{"arch": "transformer", "model": "sound classifier", "train_examples": 26041, "gain_aug_db": 10, "spec_augment": false, "head_dim": 48, "layers": 12, "positions": "learned", "lr": 0.0014, "one_sided": false, "epochs": 149.9, "lr_schedule": "wsd", "final_lr_fraction": 0, "weight_decay": 0.08}
Rows from block 8 of a small sound classifier, named by matrix and row number. Rows with one number belong to one neuron. Each number is 500 + 50 x the weight over its row's rms, rounded and kept within 0 to 999. All counts start at 0. Numbers have three digits each.
Before each neuron's rows are labels from the 100 clips, of 14976, where the neuron reaches its largest size: "responds to" is what is common among them. Only what is clearly more common there than usual is listed. The data: short pieces for a synthesised band: melody, chords, bass and drums. In brackets: how many of the 100, against the usual share in percent.
# gate: MLP gate (model.blocks.8.mlp.gate.weight, 512x256), inputs 0-127
# fc1: MLP up (model.blocks.8.mlp.fc1.weight, 512x256), inputs 0-127
# fc2: MLP down (model.blocks.8.mlp.fc2.weight, 256x512, transposed), outputs 0-127

responds to: key: A# major (51 vs 4.2); rimshot (35 vs 16.3)
gate.150:509549494525564386496507442516484484470561545526540492546442476486546526518489490509451479442530503499481553476421573519533489419474476606520555479533584465527585523536549494452516510497550514462497443498533540577503548518494558442478516471542441545529637509397488530362444421610482533487468404538414490521491502442534508479418463489494510515444456581489473430521511433472484538455555
fc1.150:434488493433519643551558500590501511490442525502504561463455468421504535564399482556459549492496496481479538468454500487493497486417504498586600570510531494500406503495539530418465468489553413612492430450522496513497535418525485448442559529563521489482579510474563478483397516476516532545521565578369470463497472467574488483445495464497517543531509512526478479482549505474438440436644
fc2.150:546432483559533489537496519551508446499407569553459455459441574525468466484494492441529505518522504558502509556486523404470535522499494364410440528519481510451507506454527414471565485487528576447502495621478504552491489452522481610566451487524458504531475478453489522428567552574540582397544489455535519488452595527472474522552455467598445443454446524506506593594511401459487497543419

responds to: tempo: 80 to 90 bpm (28 vs 9.8)
gate.110:491423624392578470567512579516441477518586427517511433528548433529492422517412524487478471545508459504504526528529512551643500435436405535527533437451477432398442415473494446461482376509530473405495473518561474479474510520544504514501469539493487462496469511523436485446605526559527611581558573411479446469463465560549431592474542544538504516504495513400451491465528525513464530559526
fc1.110:484573500424506528511426442573562447432460530547439357518409544453571489545494482444487527533461538519527461456512407476523591505481568451453556549557585496415533639626469476516589535536491471516536390523468503566498434483461510512490513482419500550573460443507466604509457565442509495498498510489514460580479505492493558475440462469531509538510476527489413538553541610552440501455497
fc2.110:520479553594508584557492527489525417479535567493448523384517482477609482451373537466463463506543591461455429534548534474524448480498505517534541508422505514548514520520500541517512527447434498496530590536539452505519594417460520567530524531506594450502429538446488436497520578535521545534520438405538446504539510526516440467497481491480461476442603515534530471444571476588429445542584

responds to: tempo: 80 to 90 bpm (76 vs 9.8)
gate.412:503476532481474519584487505423458493475484519422523470476535509604451557519540504422528498509476445513401464596541507416486477469490436460551506488462491565518462483556455480428624426489516581432529527461579454460501515477472382459419547520488526491514486551546490466504467513383514424544570493582480468468566466485426436441479479480412403513361490502619470517472500442464461430519433
fc1.412:535504413482461565552402521532546581578472566481506511482469430535555521464477544420509444468428441513437472512454479485505536552465504510628606519489533423422434532542518477479617507496567458456414500501521443554458526412412466496419493457482480511549438546398408397508469439482575510491484462536453561520432594464524512485403497455518465486440487486554525487511510431412453473447518
fc2.412:490502510631577474505516488463587475485562475472498528490491619500452549543500399509595511496487491581593539498533432599535538424557526529506483556465484521501589554505489497418513450471463495478574423544505496476489547405506518441523483546572503385553527512431471430539523524436447487529470474565449414453582488512446484501578439523461537528540396486487487533527449538540515507500563

responds to: tempo: 80 to 90 bpm (100 vs 9.8)
gate.490:452425505538520490480589585494562508453500427481477410410557454552525548477439620463607509584397457547494526484424492569585529536429556486534516480522522510523460527574543509568584440520480459470499458563492432566506474455502515527483517489419468473632544513518479441638567514546433462557502437550438569480451459420472483559457458561552441532493473512529427517412499514407492443493564
fc1.490:464421481535427516532497497596527515477520419409407547509440503463526526507467421586498413457534616530526471600468447522458509473461533539469465481511481510487409586495518456443472423473646524579565539492520561470520509506500562536511533504506563512451540518498447458538429455525587541529552453485578534512445486589529551480510425564381556480563479496435433480448504428397441392458459
fc2.490:558542520454452545482552492569427537525523466540506522529422541510464483495471493465491494493519391493488492469444533543442556422540547478573494566469446465519583501534489565454525439525417515451423531392356463553520487472431509405500412506504388447448507473510545626526481475558517472439559450586555511456525411504513475533510507469491492463475431586510450458505455429565477621522412

responds to: kick (100 vs 64.8); drums (100 vs 64.9); drum pattern: march (60 vs 5.5); drum pattern: dembow (33 vs 5.4)
gate.298:452371597548442576415489536595498463541430508523527420581546435531568454604559523535484513499506542459529519551523485506506565478513478528502453547510553518513465499527501452534493504520552606663449553599471495519450447411502524469495451522444481468437472463496477422479515510475405414411492511560489396428482495558479520551582574482437550473476450431456556402493483500450526504536468
fc1.298:427417528498463597468535540543505530474491521499565456592502488480525434615494488517565562481529494524481446490487549484542587424577472533540531545523507461472461498485488463461490488572515576560424522574489512484506466412533478543445455535466500558401448429531482475446516596544474505426535537586450489469383475531533509544576541507473467480510431500506619367515454485467553534577550
fc2.298:543503600563438522529479523498470610430541502545428561449495503514438484471484465451419488583573499457563534459586516514495442545474596490485482569526543534537545504532510477483477443439445474387487528594479579454475481533524490525500530625427504559530484573517605532442509455599533417486522447543482501488627469533497470547551496538378565529499526464428443467542522412542444575372439

responds to: tempo: 80 to 90 bpm (28 vs 9.8)
gate.398:478492474469448503493490519501541462487597563630542442376365424504475502475478586522446482562537540503461491541511520472515525496382516499543542392575504508464501609534431427475568491515480528557477455439489510563497532459563443468460453499499464440490497572466442486627487510577518448478545441616560452548470570445422493547473431516490566497549465482494421505464421572596488537510434
fc1.398:480501597472414508508508510541602527464490577588531431455427393521515580464464596516431518545507495470474568513538540499546563534394475471540470427499524497498509576512519388479542405519540560586476476442479482482412541504547377434508434486480602461484553578461457448555491466578512492465538428518553437573502565448460493576486475517449605445539487484518397497545518567636557495555436
fc2.398:475442488548546584464459455473433517397527603451459493519468590526526433511484467575503521550528460527509517460488612442500556512508612468563479526472599464541431478605518573543529480532491472607510509479578472451449392504511413521537585519450455552530449461474396527492471441459590508423508503477519501460615508551506521503530536529444454440544359427396432437435508420517469506454489

responds to: tempo: 130 to 140 bpm (81 vs 10)
gate.496:527488588483579412592489477434535510540534543486530550509447455519476405469480459458455549530549425530469413597490518506467490566528464470436482513446510463484495546557424446497505486527503442510465464517449532478509473447463550480546491447562550559490612458481581548514463531422601443598419526487486525443439517412506436471576515455602432541480526666501447537538505451421548476514483
fc1.496:532484345572563489431496527487547494580509557504447484500467482490572542598480502621546528529558446565484553423514417496434538478459546502455429504481500383539531569494502593569472517549467498573480471502479565546525488560472489530525466396445497603411452489441442510500398527484494577524508441545446578486458471546454562475466464551488472515569433529500481581498445548486504532425549
fc2.496:550485530585462543531433473441425588544521561504537588576485583553516559485569486537504532488521527515398549454470415558480505507466514536508514634510469501601441469521461500477532497504472434464505553475466509506551549478430456440519573516452511542569456507457528512475569463475421474594414595499512547505485537575471410549530475528504570509512584544501531516533583547481486495372604

responds to: kick (100 vs 64.8); drums (100 vs 64.9); drum pattern: five-four (86 vs 5.5); tempo: 90 to 100 bpm (32 vs 9.6)
gate.244:462484474476577452433492517524517552605528380466475469513531467471381493540494410533473625491438452506505509503486435499465445454495455573469492514482491531424492484508522467512503584484479576476455502503489518435537456573498589440501529518557497508485534408368526534459468468469514520535393577427489464491530529557509464499577547495455496541528493495487416557395532503513427525577458
fc1.244:412561532492535441574409511491428543529497525582391528593541451481481499317497501493539470562479531532450432522513466471491506486474474565499387474528555451415418533449525503479441605418483471477419536522461459512524518572512562463497478508538436460488572469432557550611539540448542513509467466556531525443545452541585462583544499564476493507424517482526492486429450467522522418613373
fc2.244:567537538513500519498513603549527472496451520424510499433553539417583625476485455529469478504553366436444464568566520541453507493561564480407362447544524505552527545538509606570529417469526391524480505446482524547561497523471555491571505486478501624479487440452451460395480445477509548499508453509544401571539420444468475459504515480516494523507575533488551407463514513511572540415589

responds to: kick (100 vs 64.8); drums (100 vs 64.9); drum pattern: shuffle (100 vs 5.5); closed hi-hat (55 vs 23.2)
gate.139:476453429428489593392463460490509526500457470500566464559537455489471479418401471445497464565474551491530436480516436487514455498522505497511523550471439457477496448510507530398504499456503426449571482447453480515384518448522485488390496534516464497446590597493402446549535515557527492466460576512409458612456474470491558479555495517460604418554505485469548492538568414415483602374474
fc1.139:532486458519534406615487518628505501560588495539455608469463508602543561540489530572475497409490438526494517478486508520530550499443539527427508507476499567579511490475527410577586499445465518539417582496519532481610492449490478490592464504407463505544465454492567568442498451521613505529531460539560464482542563517519434530453475415534458544429530550477467538378532565509550481628518
fc2.139:448484481637522422470459462501501506456475528529407591477500545503480507528526461473557548407508584531569561453500432479511454519540468529478580388539528530445533486501568479461495553518420497466525526613544566467530558493441476469504434559558569465486447439493492478501481470659536580485596455502412634516458526542513424487572534469469420542525362462562526497531544576462477537514490

responds to: tempo: 80 to 90 bpm (28 vs 9.8)
gate.120:519494443421578502496444539456476534470472519521493488502457491552439398533538478433516398489549503451516521472475613543517533527509482429520443498501510578541480483476484483589460474428444468603471462449496501462476435571496513454524542459475396566484524461471560541549493480443401598470490552555532552445536441492466382502423503406460453498510587478555560488496461553438456562446520
fc1.120:485564449508490568618520425576442544589559558519587568503410479478540487523546480535465484555533585441467506489449435462431501471446460521471526494497473490505484597437525446378484514500511398427477437580532406639434606469470443548476503445536624469568469500509492514474390606543491569533515500524460542517549510534409504485455554539493494525504507483519484453518479495473503419503559
fc2.120:522525540467518593481404507486519502518472500511516531485508569552444493478488487387536489441512468538510356473483454492518588547494495468498477565456648539559572487572543534503542472467495483592605503526517573547468420528502575534545502570516468548499515426445472486490537498459510606420483558581489451470582463511567490540527470517526445503399415482456562523500537418455567467499528

responds to: tempo: 80 to 90 bpm (57 vs 9.8)
gate.358:439489551458531369560525475579508576502567538477507488487625548549546508550514424439585518432505466513513493458569452496554469527483594458547521541604507513538529456445476521508562466529426460591503485485468516442488479601491429504470573520534481464457471524553474501540525563535422448559546552468476511485390462425442596498528465514489483578534533550558476429537590483415486473478535
fc1.358:521450481445539464465529505489439517429530499565409657445492482483566570534561490576493620423542575575453532521588499486449528486469495394526472513421404525451558499410534511466378513533568564439484440508486495518520496492483488465537397539550491545496578433543499539527501469582505419462474496498568445502550474531481507543511484432522482457493454443519544489549639469553561548417429
fc2.358:509461475473408526502556475500502545609560593602463468518579485507469526461547458433497486453464563540608496469502502483528455538584372531459609500462451431480451390577437463496541552497505509553503508488573496508473476526442499439426595463468445492430572453479550510553577533451483543473508399516559517448411524527509510511430547562451506446507461524500516513500424534474512595529523

responds to: trumpet-like (99 vs 3.8)
gate.115:500494532521424494586503553485444582537535500519470450554496468425523473519500518568493501541533433423560491515496591520521538521588576553547577563478580547552506537473599540532513546463454544550437490519614526453570495546558542520536412512470442410558486531398539491490508508575526487539481480487547456493479543458499592597540508466502491459439536449440527520590499517450491520450466
fc1.115:556534467473482517479452482506405514500565552556444471490507453455629527495421533552468511510536437493552516528435532492578507510474532561578590477418540523507536588454592566607469491433520498510461489531623474473532523462582461497540381524423438414510478566464532507387439519515514443557517474469546472484540547413457587525496495461560467406427528482451499545541563494535472486479561
fc2.115:497527463452447516509529459446467511495499498512510521550542530492416523440535479485598460507419478485506471496411508480431418504422526563413526496527439468498511532525541538438534451431501493463535342550511552455476488568596528489478606425437465473438503501552610514521431523536494482471456509455557559533458513465575493443474445497475456503462491421500485482465454496551536629565479

responds to: trumpet-like (52 vs 3.8)
gate.486:579584474519439444435422532418519503466511564523381470595507518480599509519519581507447537499548465514525607533530562511539537462556529575521457542519487497541521555479536518496546481458482486569517545439557458440502488505487594541569422442500489522473457551494562482450423574569447469336549480460507467581530516520404585496513476513476459490501510485459447527480531459535424528417566
fc1.486:450541413534456615511515575561583506435494580480469449581482429560613469495511519572529437580572513499471522504503510553510551471450550473551553566549471519491510540598533509484505519505470539504415507500582530484575554468519566476527439477553537491490443527478535525584537587482564444585505464430546446546483502480430594494565459562520495510433467503468561537587535457492457473540482
fc2.486:556511571459533487439477447514472484510490479576534476457515543512408558443487543465523487516466471542515467544477565437528485513560594546434452436483507519467543461530586467586517500496486459465557545495476595521461494562563511490523600441522469449479484465513492579437413517487479446550493593479589613593479526480549508560489455445476477486550487515478480529544470396491554661515520

responds to: key: B major (37 vs 4.1); key: B minor (28 vs 4.2)
gate.143:533452533501488602540479511503531432478531601446470461465464538565420490509558485569460537532414494397559449409608393488542520419466465495495410538489521445472608447496409400390515455540527512450485480533515483534527553489549587542535483529512470542562403495440500422434493432457544503537506460536472523554433567528436539497486509452476415486450482513550496620512483406474549563427518
fc1.143:485436524485475542576484599519488415433437573519447565521510474496447509550469505499450582453349502544540490420534497463498528488428531519526428521497556461542458500518518337558516453561504490543482374531458451454558449545481526512523522512495517489534437511506440517490423496474470535532559565524525512568476579506549526492507562436390528506484489587576464526496436493513465467597625
fc2.143:432591457525548499512521463498480543513457473511483546527440476497530496492459470494490460567613523574444613496471569509455460506537562483475591517555443473462516448466547547495487558454506594505484551620518550546492544520484465517475474476568469457515629467454527514415473543536603461430476543449448533407527426447548482463486457513563468486538475459408528423514542454408517552457531

responds to: tempo: 130 to 140 bpm (47 vs 10)
gate.343:568499457574589481527483514400506571383462466406538499478506538481503485536471502544437529484548453490515511525421534530496529428573531420575479501473464526538469521472408518440505557464487552493537409540450548517464573494509489431499510443508517468562472530401523513451526549524568473555472455510435511460439527543442537451421533504540548502456550497508444552474453486402487484497551
fc1.343:483549465491525475587461499428476475507476485433568424502519446513361532543502571472464471436462477491437467494482501479545549493461515502538511484505538580512475515443416538462457588411525428445511366648462527524509535492384520417465535518562523411559456473379438504543500538483455502510403422410496548423552569566400495479528494588522535507426500537516486516530518490468479518478538
fc2.343:558472499552508472463529530520545554453433594552415526434438553449487425585452417543542502562434557418467472554639537513471520494471539482489541551523388507480547530469496517502521438472559530490519466417465533519421483498621497497463499526521391554472491440469526503455493574524496450540543389547450507580492523496518538483427567537541432456512494498589568388534474589579497524492418